From a checkpoint of a small sound classifier: widths [160, 272, 480], held-out accuracy 94%.
Rows from block 7 of a small sound classifier, named by matrix and row number. Each number is 128 + 24 x the weight over its row's rms, rounded and kept within 0 to 255. All counts start at 0. Numbers have three digits each.
After each channel's rows are labels from the 100 clips, of 14976, where the channel reaches its highest value: "responds to" is what is common among them. Only what is clearly more common there than usual is listed. The data: notes from a synthesiser with random patches. In brackets: how many of the 100.
# c30: last pointwise conv (model.blocks.7.c3.0.weight, 272x272x1x1), inputs 0-271

c30.188:101133133143130111174125118121118123092095093170202134171136154172139121121172170117129106100132144098159102134150156156135101141131115129129134109171133134124112084189132133149130096123090114133109111143098105120111129112138127144151142118112097172133124134123140108120106130151126103142126118131100143143144147143126151094145152083129122156096144120153126098133101137136133118114147149105145108111136126144143126145140142108135066142093115107160103101099131154122142128125134123193108144179125169106172130105130106154122160127141116073101137072121110144180140158122171099142149159116131149132144103106105129133117104100171136116120159157124095071137164105095158089129088129098170143137147113078129091132130120140104135093142156172112155143124135077157122135094126130201158146140151096135151112106147124098154117138
responds to: bass register (84); pluck (75); oscillator: saw (36)

c30.84:132135151124134191124148116135149120139146128152090154132154127125136134129099144184114130125130125128156096106099115148093113142150090134124098128142122144133122149099124163112098128160164169164095144143132109125135116158110127120077117123103119104118157179089109126163170115135150068138134135138167116136148142168119123155132134108164157146129150119118134144124111145129111144094102112114153155121127121174120128176159112097148150126151110133092093119124117086141060094153126117115133129077084136127128108131124117108124103152163134129103079161128100077117134105090175112165134092071101163155158091172122123145163153140107065146123181186136079136133114137132108172121143132101127120120132131094098093126160123158137125134130123169089117109143138092125103112130108162130169107109133125114124147130108102127116145138
responds to: notch (51); filter wobble (50); filter motion: filter closing (45)

c30.81:136154124145147117132142132124154198130097118148182136170130129131147131127140127095137132113117135113100132141143111130129175119151114126116138104135132192118149103109153125148176105116127095150127134123117092127139113097085073084113137109085214127078109152115140111154157156132124142126126103168155164127171126098119114089129152138124126093146125141128111161119119116137158144132098085081112134113084118154102143109101137111145114193144139075125130123145111125155108116114182142121111135173135160129151138136127158085161158136152136133139151150152145134116132164125133135095105117089150158132124099097094132139141120118131154082153117180124115155122140171124089115085078109111130142166126136111118118135140123117108111127113092133110104155133102142127123128102077083117144150097138146123113128095132150133113126206
responds to: filter wobble (63); bass register (53); resonance (51)

c30.34:115104126191128131116100100153112108081114129134149123106130139122113123173155160123138128103116120117098131131110176164128069159117147120130150105177129123107130151123148116097107113162120118133139144160168121096141168119137131124114167135157149089146110106072118142137120139146124139060125115085140106084072148098137122149097113146153167116144122146134083133128153138155151092125124120126114117144182134112128139097123119144115128131115133195092161097096122136117151140115178125115155118119111121112122135139115163146114165109108148128161124128122127107160163168148147107115116118088136137130137152138149135184147146128140162110111147129163114145111126162148162116111138104142096129099138126126161132226106178149149081121143114129122113167109092150129113107119171093123164107155088119140145163139101092156130117133
responds to: filter closing (68); resonance (55); bass register (55)

c30.251:142119129108143154108118122138115114154147124133117119127136126177137128120125185113113120119135113110133126142125099119150150120150146109090151129133100157130098147114122157107114121097131125141161127129129151150119125124114137136171080111178165104156105124121138131098148112122141135149103165144116085103104183124162136133168115095148102134109135123150102145168168099094107091135087134096088122127137080151117131146099152148115118175162135107143138120140101118107127088107144099186113123114142158080092159114109183080139136123153134211100165131116121178156121127090118142164110160148089121125086115165149154092146147136154150125195155102125124147121156157094148140133098144128121119149125111160111099095107128136093134130115128120106129139158096154107144144137119126141171175145079128114108182080122130157128135152
responds to: pluck (67)

c30.2:137125100134168126161125129108100130135132106134191101178137100157122107102115167126136125126114139148139069089128155170168094103129099099161116134074131119140116124112133118127132160128106164129121132125099139141141113122087114144104123138126153114083129122120134133123102127148106128175099226134116167129178148119122123140138128113141125101126106150115159124081119143141132112100116146135147125155112147134133129134160119142110117143087118155147145134177133132136105144143107163137150149133136089119171133151172093145117156144123136144144132107118121116100179183097096123144123148131106096145130092129111117122162124146144109103114079092143141171130130073110169097158110082109140139121120137120102124148121077176127114164159107108118139082152177162126124116080135077112165125157121150103132114165145128158160149112
responds to: bass register (80); filter opening (53)

c30.207:171174157143128079082164081129146109098121100114121179135132128112177121103148150118116122098144141085132077142144102153113131127131145131118152105111139112153089123132123082139083146113133169141145143133135158129154123129111103101104121135140192106107128138117120122135144136134111155168114135125129113098119111144146160175126068092110075115131125146140136154182105152102123131087104105113150178087101145116120166153092125150132125098103148098120148159120155122127114124144115138137122140116135109140162123095151138098133116133127113145106135119121087117158171100149103145151135114128137111138137154145108156130120089119103092139118149101157145125131109078135167153143161140168140095138140138176134140130112132141148147160145142110093095180098142134125160114148127104120136091170128116120179123184111174136130105054
responds to: filter opening (64); bass register (56)

c30.121:116161139145122119115130059144122158160125110149129166127136160121119107110097104161105160129096141161129116084161145116126135127128140132136154119146159147216143138137127118129111113124121136119153134094089137122134095149111111111097139119117128094120120127121121138134144080146101136131104115108106120144120115113104144125143125084140131116145124130078117122183084076120127121165123134086100128112141137098115156127104052140114122119102154141101133090125147140179131155116117159116154157101106143091132137150117121110115131133102146107153166122108127145170135134142155132080159148130128121140120075126101158129126117169111125077116107175169109145146131142171228155128184125131158111109074092095109118145158126135143090097107146104100149119138098122102132133113125136111115130147111124144099151187107150121117139108
responds to: hard sync (58); low-pass (47)

c30.174:153147117121128112093103116129083152143130128109132097119137187105106141162132122138128123147093130164131125092162109102120115104099103120120076128139117104106145148117120121168121138102085174142108111105139094163154149143126155119073116196116096149135122135150142147124120093165109119111091173103156126182134104146116184123171151154078122160132137139078239131129159138093164104117145108115079110130134125125112142101115122125128109138172095134139127113096126115128118132143178138121143161128125106135138140129149139112107168134103143132098098178134101136133123119156127135129156127117123126115123126170150113125135111172122194162120140132088120153113124145130157140150113128102120128118123118132127157087130136126134105164125146160095132085150128135164109115118156091130096138146074128126112130158161164123147146154
responds to: notch (53); bass register (48)

c30.266:136089145155103115114170107122119113113136135113126148116132144150134158143146172124139115116137153133138112155120095112143128137137157139147056169150150123167124149142105196122123133100150127116161137120111105142094104134146153130144166128130165099138098108125116139149121130142141148099109123138144071152155133128096120128135125111163139149122133124134105144138153079174149101137130120119121098147096082126123111131128180095116134185111126091107145124131107081160129103112123087174133116137188144125118139110129121099146125143128148147090178145113102170146118125084103129155112130126111160171118111136123091118150182125095158130166110106170081165104142093120100167147100151133102140150143122124119164123096121131100147105116044140128140085147083122169095124113083139138126115128127101126108130150095092089132137089
responds to: drive (59); pluck (58); narrow pulse (31)

c30.57:084141142136099165155102136107126109152142108154084083115138131134117195145108113160154145147110113143136170125106095156148152136110157095131104112118104162150122155094128154130101119135124117147131114124153109148126139153120117143137154169127101119146120100099139097130134078141112127166141126128122124130141116115141144180173133113120118164141131138152111090184109116130177085155136146101124119130123147117123145132116129106122109157125152091109057157110142113130105146116128181087065165105126136083106129130130072151125095109143141131159111131141159120078148154121086108127131093148129116116184138128149095105112168069158134129092141122154113111099117150130148161102131130147084080101164153093106121115101144150147136109121097170142118111191144116123131151140174127138168122107138095155129144137131141126122160104
responds to: notch (89); filter opening (88)

c30.10:128114149121117148132155107121101142148161111163122133067156100145154148134139126130137110137121123085155142144140130147118132095129140117120136114174142143133130135083104104107107117133130126088116114133117167148161127120100096139138130166088119096104114150185146126126142146128108118148190202145128106131136149076162158144162115133097081130126066128163143101165116109097126123102087124079119114167140110057126136151124143192122080155148139136078138137100100102131112101129111159137148154099115123105159130125134199112125090081174124138142108116145145127119120187133142114150135152161103187126180112124142137156130110095124122104142120110136129164149105107084177142109158113124123151112132113116108149110120108154146134147128112118154153171109143129104103115127130116121147141124115107143102125138156115113140150144
responds to: harmonic FM (48); filter opening (42)

c30.93:138101118141141184152120087114108129135136164132090078099165113140080132132164145100121133144123135120139130138114130106156126195171122137120143123159113145167136102137121119133122103147123136155138125112082142133140155135139143135146141088144108155103150134183086131115145092108098118174140136105132115150118109115112168207166122134101144138117112142115134129162157140164068189201146136139113094149106119135149128143116119154127161145134150156122134115138152142135152140112183068163148143141148111136153158091108137118139139154084144167150114138163140186130106142114130093088134161104137168114104125144127100119152108126105130094129118114121094118096127131117144096132141134150126126100149154139122105129110091165106108147155103138060154134112097110114104102092138101114129161152114118149148103126148102128115145097
responds to: harmonic FM (39)

c30.87:114134117124131107127100136140106135137110106146133135121155112111149123149116106095097117131148108143160122120125149116127155118101108106123138144117127158132136147112108104139121140129114152121141123118105109158095138191107122136145191145113123141071098123116085125130123099120105149141093134122164142158116126151131117189136138134122127106086115133124138118132154114116062118109147084142125140146101167157164090109157156118161114180136111126155166119123097091099125109122117189118108088136139104195126127124129185161075150139140116104127110148135108189129141124154170113140111125122108146211129143109133116121141139115084130114113133107140125113091126164149115097128094105113109121149197138146165109112119090152125169134122081158111112118143153114129141162098115101132129176143165136140142129099170082153093146179
responds to: bass register (50); resonance (47)

c30.20:113095136080171103152161182117106120139141159117110110093146140129088107140108155138106110140141110138125098143147113147137137137102132101072109157114145125170135149180150134140114115166114129132162109136118147135148123110147108134183139133116130164142162141091112110152081162127134121128117148093151107129090142172118146111144065127095096150106135150092127123180119131166116139091155151131098132151102125149132107102130120113142137163129107101133166105104129143136143174149122180112100097092076137113143174098147139155132166140158152114145112135126124049137170087120140140136120132106157129118126151130127145147106177141137108145128187100143128120117163088113121156144134124163111115137135152143105130146140070152127099086138127173125162112114089137108131102126145156149118112115110167156120125132089148097083128130
responds to: pluck (71); bass register (60); triangle (43)

c30.77:111092104106149139130119119140121121125164159129131166135141131135120136161102107152095109162128152103087122120085124163143137128160163150100119141085158102160101119170119163145147120112151079119117098150114129140150132152133118120107122146164110120121120079147117132158118129145107145159109143121108148150134138144147115141116100119112116079105130105149144092153155132134127133181103100123122161125132115095118145122113113153162090151129134139087125099129116110131110123164124156131103129133163234118142180110106142125142173141109130099140142121123109152131119094175154134079107115162112146113131181149125155107113142155149162096117193119164100116152139194130091118150139113180187132097157150133144102134130101147130125120141124108167147164137104093191135155108122153098097130143088128153128124128134111143096126145
responds to: resonance (62); pluck (62)

c30.102:140153136144106131124139157135125151143150121167146094141152125134122113143143155135118108139136159115129117122146143116110084134143087096116131148082122157116147168139145150144143114098115093101126134157118115110111148116148133113053084114105116122179146170111097179123148204089127128119098125146141151111153165147137132140153136168148203138146121127115117115099128075159139122134141115163094111112108152109128149145130076085164113118125138143140146067108136133127127134088095115118117114132127131143129095135147123149130102118149158129118151139109111082139127154124113207147124085142120075120140133159125160127125120121130055110149102114089153106135135124146074149151132122076097118126148117146095118123101126110146141103151152161143112129171131113120112131126147111093130141102085100082099101168141119118099116163
responds to: filter closing (83); resonance (70); high-pass (59)

c30.249:142110105120122131098120144136134143137120139097096106070139129190129111126099123100135131133131140135117134134113140113115113106116107135152139133106138128112129137137110107120136132159137148078150143098110121079136078135127150144109083115121118112123151144209088118159123165162129098096142197106122160133138134107154128136150118120136141116155124113095087108141119142150120124143076152080132125150121069178165139169175165169107115153106113128156194100122148150146111133087147124122117141105114140112154112152134122158113122141134153110196155113136112124151133122144164116125132132111139162111120081123136070128125148132169115153111112105155132191142139154101142153105163153122143124120117138132118127200164158122133175119117182124131091095107134131157091131144113154105152128126103139134075106134127165133133129126
responds to: square (39); triangle (29)

c30.148:110125138114119123166140106114137153182145126122120165150130109125117155146102173058107122136139165118161102115120111126140148131133160129120137117116134119170115137119099131136123115121111114153169139120127132155137109108124112169096126146080121132126144139075115112136112119094137107146132108112069135120111118103086125121080111139106097180120137145114099167147117140133095125079136137125140132132152122143081126154086153123118100127107114110139074136166152140133141135148142093124137152124151132162117137138108129123143110131125130126110094108155150125095114075102137134127127116085109121105135079142094170118116176116143139092184118102151123116152110145131146146141117104154105149149131117077059124120129157135106138136100106134169141076187118116097066138148152116138160146166174137133153054184133132161110107096
responds to: pluck (74)

c30.63:120135160150084181123147126077101119106116126139127152095157079135132108156125122128128105148130111152130122127101099097140126082104184192148105133134133095140116145170121155097084106111121109127132163133105127131137129110114110100180123128153152086171090114109151107149131155138112115102117170121143119139152166123122138121155161113127126115096147133134097171135164118135114097113166116138122120149104151124103099151177110143133126117127104171124145113108106110080104107107124084112136117133154125123099134132148101173122113118126120114117120132118122144063104092110134144131086126097100122168121119139123128148145143153116148092113090166135139113081122143161112136091153153132171173208138119124140153151131128152160114095131096140143121151172134090171114163126149125088155115085151099115099097137140116156174120106
responds to: drive (62); pluck (51); noise (34); oscillator: ring modulation (27)

c30.175:125095100106185123109136101116122131118139100081121137109121112161156143127124093143171160143151103166125145114134150113122130122129133143145212140128159128132127127117097107102137121155144104071140155183130144110112116146149112128154146128116136128140112126146099168131129163123109109137087124103094143136104137123143090123134094152182127145165143127113097111155136121140115131110087148110165127085161098133183142114109178156147097159124173161141178124149134167154084138108141146130138107144091111084106114115112143128129098146082134130117117119138132134119121156139129138132125115131128162122136090123113121069107139172084146144145189090099139184170170127146096170107128128128100116147146166143152097132125143125098107129139123124150113114139147096114094107139133108131152159134104106127104111140168162060100144101
responds to: square (65); high-pass (55)

c30.97:092118122121127180143113172126157111116102140105121190115121159147138116139131168132116133161136145169129131118104082139105114127139123142150093117154096105133113152127129127112140106128167105130133159095130164102121115103113152137123104153140124084150119117121114092116107132100099110156116106142092134132096161119112137151182152122061136163136175133136111127146103119146100135114110126139114139118155135130126122135152089171141119165121147125103154167126146119111121062108139176152115121127128174103118115150105170115106168102091131108158098157158139136158156135149153140140090137161161147124158126140094134173127130113143079110094106118091169091113139118151176202144132156163155132115099163114126132148138120114173096102113147093121102097130096121115087091146156130117103110120117096102164147153150147119176153132
responds to: hard sync (73); pluck (51)

c30.258:118090128134115145127105184123130131148097127117108149135130125126140114107130146116136132102134137129139139123144182136087114133115086127143119146115092175135130131145130129108131110144133115119129164169121157154089130158132169115113139103106121169140176149172144151113109068128114086100128126077122157153111149151093137125134101117146125119121106116068153124141139152129137146131104108125149109131126158075124095124155148134098108127122121122151096113130115130105204138157177191131178096169141167154140128131124128149122084139119080119115113136136093130166189124155231101099135153125132154128134185152120094143128158107142176143124086103109154125144110135105117138140143108123098151122154125136120137178098109147141148152159127138107126126196142135142108148132101100112122153099106134118117140122145127100130147131
responds to: filter closing (76); notch (46); resonance (41)

c30.257:137115163164132098089132182143177102110086151155113142123130132110132127115137130112113118157115150157151131146146156106125104098113138126151117152168093090150115136123132124093166105127144129106112140129153099082130120087118105149135153108103138129116113142133113119110111143127126113098105136131112175145122125161122111157136130119193142153101125074145138092117166097138131104170141148133199093155093140130159155139142117127103117160132127126109118136131126100132139126147128136130117132160110159145168131159098113193153124107115130146167150095135197178095152114113159113103138133124190178182124147178131126116101139104134157107159119145106110108134123121155113161118120141171147102127162102147121091151159116191137149115137105126111109120146104099131106138115129162110171132162109124089137179138108120120155097103
responds to: hard sync (54); envelope: pluck (51); resonance (42)

c30.182:126145123130118095120117118113110189110125143140121129112129151120137103145162140096153131117142140130123150122098157124139145126126119109123137107127122123111093122167128173126067104084147108095124112141124117171132146121132103128118131075115128128086158147091111178103103125127166114102161135111071116117118163146140140124149174135108127129140122158090135161105159146111138137147129114129121159113154115099136149095166127148114145125081120124112136091162127117096146141134147104197138121089146119130095103104111179128110088113102152147111165173149123141090132142123154112142184133128135117123140154128124101141199140116077105122176132086086139112100146103093121156150130134140111167122180140172125178172138157164143193122182159154155124111130122116128099123140115116156110131115112101137145164126094136150107141162
responds to: bass register (54)

c30.181:177105171126106137124121070128160092178163147132109146143118111080159152145141099119112163127143117134156127125117140155121111122145146127148111108084141086154098128154134133135098087162141093111150121123122123129132113148168124117114115117119108150128110122073128126123084116110132143096113114130135118117107114106145160068139117149076139174106102152154092132125086155101134152113133158169117093167121127092144137122121092086142104118152108101129148131114147140157176102103164099106176145123175119135176176137121124126132158135152131129151116125179137122117139151146109106118122135117127126124146129129126133103195069094146156133157127130156143101135149133138127175089186157097133138125132094132131096121172123121107072094109120143086101099125124104144141165112122127189132143139146114151121093117150121102134164110
responds to: square (30)

c30.109:142108157063117100122148082154109095103106117159111132100131155146133134135086177099136119143168103134196131163102151136171147128120147141083132134062117148089114148140139121113136133142139092109153092142095136118061109127126172106107139125133130088145152078097137135136117112139173127148132128125100119127120170107184149121142123170141136132127097130160114159102102108128114164154135119179153122098088125163121134140154126124108144118129129126122083155149122103162140135145151078132137096131105139172137146127124100143117141103148117131124141158118135143166158127110154138123128119115082130107138126153126118116104138149088145138116143143116145119121126146152134110141102115139116090145187162127171102174128129127090134145123093108101127163107112124123125152116131163116161129131143082091137149155134111194106058107
responds to: filter opening (54); resonance (46)

c30.198:151141123159127172105154142123086108150119152115144160120134123125135125105157176145189089125124144130191126143083110121114086145121141150122150117080168137102146116099143137094107119117112116060091143088145098164137135093153113116134097153119144138152142153125145135120106102134127094106131136092142131109126131138170125141171121135130127102116129146123111115135103111130111136128070146131107090146143122085117132111096115128117086126088081096100132114161140148110080134113157126120106107132115108126157111121144132091164117093124157118104167139172124159124154107128165140137111123082105193149118110095132117097120136140123132127119105136116124093128152131129184127157146132151171163099156071126119119125145082129174133108158091089116158209161127128139090140134123132152138148141151134127135180134125115121166118129
responds to: hard sync (44)

c30.209:089144137096116105108121131124144133085104133137116122107167094126118092085145118149115116112130100118162134120104104144152133149143182112166097104113135143109124146131129180118147115125151138150123147124135109115166079152141149111127123130158111128182189115090160118132132098143117135134148153135180105105110125165127105164184152159175137126063130191116116127165137137117126112105158120132158141136126121154180081135143109142114090115130142113130130152110092118120113119141151163089135103102108167153152135121136118096123154144110130130130092175124137107118098155130152125091133164151120095127077149130120135120084116131107122119075096124169137141108142109153122120108106155114106075140144099153110151105153084146112115117118149120138133129124123117134149101132125157073114125093065108157122122166100166111189118122
responds to: hard sync (36)

c30.40:122165113109139168128137160155099149151112128165125129127150210128137147138142149096142088109132105117115138159133143130140141207133108129113139146109114155150142116148107157103164136131105128109117119126149113116115158141133120125162125141093130151084116125110128101121124144108103117135100129146141116109115150173142153141122146075122140132145135116133133104175102121098114131127163122129063105117106129078122117168153093098160117096151104118116115093127155101114107116147096178158142131120136114119109075083158103127102117185180130101131105125102109175163127153097167126130120121108117085123149132149109117145207130137131129085144112074133124141095123119117144155122157135110134114091119132132140151112109149122105141106104199113131102118153136119104144110120079103112088145138166085113122152128081116146130143175
responds to: notch (63); filter closing (55)

c30.246:159138121098169185116149115134088119108127106196099121126125150129131097144131177150149117136140101118113165127132158109125159152121119125166101144113127128104142134138119111161118107088158111074125100113104159107143132093147164139139124098130123105112130130114121150119121100176078112147124178164144111134141094060149183128122132144118141110127129142100136078097113101119150126178135131129100103152165139109146143126081137147116102124123123132141126126154114095121124098125219155144134127144117117091092157144142154155120155148096136111142134136114145162161143128164171119134137137156134123129110090116151128145105142134101121132158128149141120097088151148116084175141078120123149136154122144078135122100155145126104087063138135170097131126102131127150135145088105122113140166146119106170164119123146137153130129174
responds to: filter wobble (63); resonance (55); noise (47)

c30.261:137082145124143131107161161126141123114129250155121110134092131163140120132140117128156083095126133168124115145170099118109120147135119160147097111124169107118127166162109119115124169072123177148154098054091127107123123119116099098133082126125111160116135145136133110113132134114100101110104124130121109112100151149129154128109124134134129112110150104148129152163128118112141085147167115172109145113123146140130141116155169129189126122133154121132092157119150112087106122120136099161095116119130157141119124140145133102090120131140101124117117099110159153138058118131120107173099124124125118113142112138108128107134160148091144079105093142142134138149139128130093114146121119169144159142147110104141168158110075117143159109108103134171139134131145124148189134092106095102154148156094114140140141099121114149104126155
responds to: harmonic FM (28); oscillator: ring modulation (26)

c30.126:122163146151133150119146142133119129083139137158118109148079160095137141149129123134143142109148150124114145112129142174164114104086121139147194094169125144153141128129107166094163109120192101131102131092147131106091134096176105099105141159098140127109125138161075116147103146094112133152118106090120096126113132164130117118117164143127109116117149135112159132131101105109147137111142131170135137110116151134163151144122137085102120113158085142111157144127134117121129054142110138137111132093092112141155131151179153176129127133103144082160114129139139148166115100135066180103142089126131137125120097151129157122135095116123162124117087167196136119131100140118089137127112130149095107130154148130103161120121134083093136124114140126131100148102153129144105078096175147101084108103105111124098120134115111143155143107
responds to: resonance (67); filter opening (66); noise (62)

c30.6:131125158103140150124140112112121131138135130168113141121133111092160115174159157143152120133106164112127135122147152067117150112106141145099122134154143131114143102119112143140125116132118160141138080137165137149097147112126130118137089147198111153109087143112151099121096127122141110114094114111117102110145137190180157126160149113151146140132101172147103112109173194118119123136137066142184124127126124166142131139136093163140152140116126102101107130150134203157150116120157146113119107139107112170100120142181091090137134103134135137134116141134126148123146103080142101161125150122112113137100144126132133126138115112152100126117095117131096120100169133134098128122093150104146123106086138155132166136120105119102151068128080106112124113111141093167085084175161120089168124141078161151150115126114114163138136108
responds to: bass register (56); narrow pulse (35)

c30.32:119134112147154120104141134147106140135135125132119142150133122136125151131118110127142086152131103160108125153119141128119161084127152142164168104135118157125141121115118121146161115137156110133152160107097096132119199145120134112116112141139129097116139152117141141136126126137130099099132158143115127178181086136150152081111145149127100142137119121116144129114116126093108102168081150129100121152136150147096160118106181135124095178100095124112032136150116127121097138146096207126134114113094132153135143136129139102145098161104111167151094090152138119091133105115062150111152201139110149129123117114107096138111130122150151126101135135137142133113135139158113137137084105117114098152120117110154146114208169141095145108117131115140127105132160121089153156130143138113147149147103151119111101114214155157135139129
responds to: filter opening (68); bass register (61)

c30.46:133146107139142131141136130094146161128132113099145127128132130140132152099139112135140112122137098090116147152116105150110076113151119128113147121104122168138137154104130123142182119130104123154161103191146131136094135132151129127151146133138161081104136116145132113124110119125117150127117104171100120142119137086139121154117166125113132132106112164130070108116143122111108101103133112115099105140107114116142099108118161108098122092090149104084160152146095126135112171135200118132134115177116135154128158116091196120116114150119130124092109132124080152092164154151160137119107157126092157129143121109142153097132149173092149111168117132130142153127167136161113113152069134145128143161151085151131165118111078127093082122132105154137139169115088134150092120123160144143126098067142119107129213113116164091125109151
responds to: resonance (53); filter wobble (51); ring modulation (28)

c30.7:110125152109116135119141161098132123124154082147126121113141140160124130146098130137141140103116105125185114105136115151119108160100139127182108127159121119123157100140137125135127088127144130161114134156136133088138123136084123127106145188158102187092128143119123112088129125118169104148142140134115140150097134115104143117109129106126141119105159132137106124145118095145149054153106084143097127107136155135153146142138114119113164090100129113136141128141088129122119121177218093144107119202111103120140092121126128173163115122125093115110148130179080122146097127152163170092139121106104120134095127138160146090134150140118083133188173150123125165129135168115132121103129127110128111098114093126146141119127122101124162114142113153091156141126177163097132105133165118100117100146095115112153134100072142131135162118
responds to: notch (71); filter closing (53); filter motion: filter wobble (40)

c30.140:116138119139130115160093116117133120096089139137081125144157080145145143128179175155087144117100140149075105124106147079110159108167110126111141139102159126130165115181142132134156141120160156122103182124132112125115117115193144084120128125109151107179172151114125106129099120154147140117075122125130129135105133177099122116149131102136124131149105143117101136146165103144135102149128177082114092126108121118156093118174111073145172094170107120126078119112158156141130139101160110135122152109106140128141130132136140088147146111154139098123139118123156123094096137138112137133198126143139151095096129119090126112120086135146131120143125133071116126118129119145129122129130105117157156089131145074141124163131151101129135092089124136121125135133119112140111131127134119123118141126187106115138130116140110115224111118
responds to: drive (89); filter motion: fixed filter (46); ring modulation (36)

c30.85:104153145123147106174089113118140125121126138171132144122122108120106133150139126082119132129125114129127107095129137138146111121134112110083071099157121134134128148125128124152152128130124158120154114115155140137164163115148127125102125191111183116132088123103152129146139107111100127147124146145117135122150074095140123116158170130073156155133116120115121133139147142145192151150120131108126106110114140162098147110113122120126118131139131156099123106089194122177105116138112191099111122121119116174139148143121142111083118101139131145089102183154146099115118130122149104144173150123131118154156114143113143135153099175109126118110130100120136122138122095113173094126115117132057149134134109126121193098131164160097076073136170134139118101127110109105170152095155146140142099110115121176150101110193093142122163123
responds to: notch (58); filter opening (57)

c30.239:175133172135113130131152141132147100120118144136156147113128140098100121158161107122155115136122171130140129088108138125131138129145135143146127175151120143119161099129146141134103110144128097103127137106136104098138123138128113090099118108124115119148160131128124175105110153144146158104144088098142122117132132116112179045135124162115109136186120126104092151124127142119106143133111149125120189116125123106164127126133175123161131164112131117121133133131114187124127160102124088154109127118094136119124116114143058151092117126127139128083164115107095154128130149158088067137142158127157100085140141162117131175164152179191138097107144160102163138136155102148070162112120069125138159132139123120140156069149122109092163105164096124106149112145153122156117110131141141112136100156124134171107087140125130138137116117
responds to: bass register (67); triangle (31)

c30.78:099082156127100127148139137118127118132121131116124090117118104120131125114119124144130133166113160136124136112150115123142138123113130108154106116117169120138125163120116119112153179149154111139154129093116111084083143128142127147148137099132116099153117130145095185116091115112145122124157128158159095134143124111119153143110128172114168153116118092126154102065108116164085171130098114074095074096101108142121111094137116140126142116101108123112123153159113130156147149134145114145140096133136145103112077098096143114105129147098102148086168166111112156124138137151110160102165105129115127143138127177140146127180083120156161141132123076139132119140185120141164160104117154101145119168119154095127150168143119136171149155098132120119113096180127129137151134104101141180151152134096113147116103145196094131148091186
responds to: pluck (66); glide (59); filter motion: fixed filter (46)

c30.104:052155125141131119086124123111124135120143112119151104114101114098131118115113146144097087104141115120133135129124105109086137097153158136128148105125140128122078124123136162146110136152167100114138160158158136130155080091089116131157180136112132133154152125143103111127089164124153127123127147153141144108117125171103126151176113135122129134130160133107166080140157124103125119133096098135144143109105159150153078121175154126100118125152133139139118121143110128125150122111107154146137102104110093146107115122155088125179104149111157162122148091138163128112168065157115122163138139133118149104124136252102134143120075177119132132118137132123131150183103126126094128145142128141106182118130113118172190137109095092122081138115117104121164150125140138129146115094105131133147130124137133109141140122164125116113123155
responds to: filter opening (69); bass register (49); resonance (42)

c30.68:131122112135104146149114148146145132104130128122122094133109140129101137093137110140145092151140104180164146154150138129098115127124160140151124106122164165087110137129117132128108114116130119128117138142093136159133124132136107091127116100101128075100138115121163170110094089105145138103125116117154176116094192114143132122141136127118095171126155141116146165080104136122132134141095130097119104136090160104119137111093133161131122125146133110130111097098085121125143091096104116129113128099114112093124097135131147119123132126113193132137222143113125078101178091145092143159175143153141099102179120132108130092124151168130139121125169142127118094130140120131107074133160136113144127102104109143151168140187095181138138169137127126141128120178202115108121108115112154116134161157123115086131107097117145130115140152
responds to: pluck (69); inharmonic FM (58)

c30.256:119087164147163123174155139133155153140114081120132144095165113189130129138130121106106179153097142147133147117133184136130133119141123184142109128127148166135144137084133142133111150121147124133132120127178129128114137138134096090171147138127168150137156150161157108105134142152121087129137114104124097124153117197143123108148074086154168160102132178133136133149135123125135132121120091158134116114117142099119093119130135161154121126193125105132180144121082118137190161153144124111083115147133164129123113141131103157087126103161089136111107109119117160121114117126156113133071150104130177117137164165151092126134140117106138145093149092112125130139133104088105145132136143122123137146133066134096156111096125122127159113147152121146108136119125128137151128122080109156163132105134104097112118102145163064112112131
responds to: filter wobble (75); resonance (56); pluck (52)

c30.64:165097134151140118130093137132111147118146120131125118115112122119125139159132123150129140158102176086097140106131131097103135089114156082140137130108136104130131080117111153108109142097141117078080105092124140130091093078145125149125097135122124108120129116144163141149157169103115094087118081175147128165126127109137106147192147122175150138105159134107157129134112104092135158156074141160137102157107117168123147134095145120134131156146141113105092130088147107192168147127102118139123165122190104118133170116123120080118175119109144103120121140148090161124132133115113176130125163167161148116140116123141157132142123160129101092104125141097146122119107121148171112126156145107144114122151119093098119136128118088156146205108143149146132121146130175104118182127113155101131107133106146131148114133092127137104112149
responds to: filter opening (47); oscillator: ring modulation (27)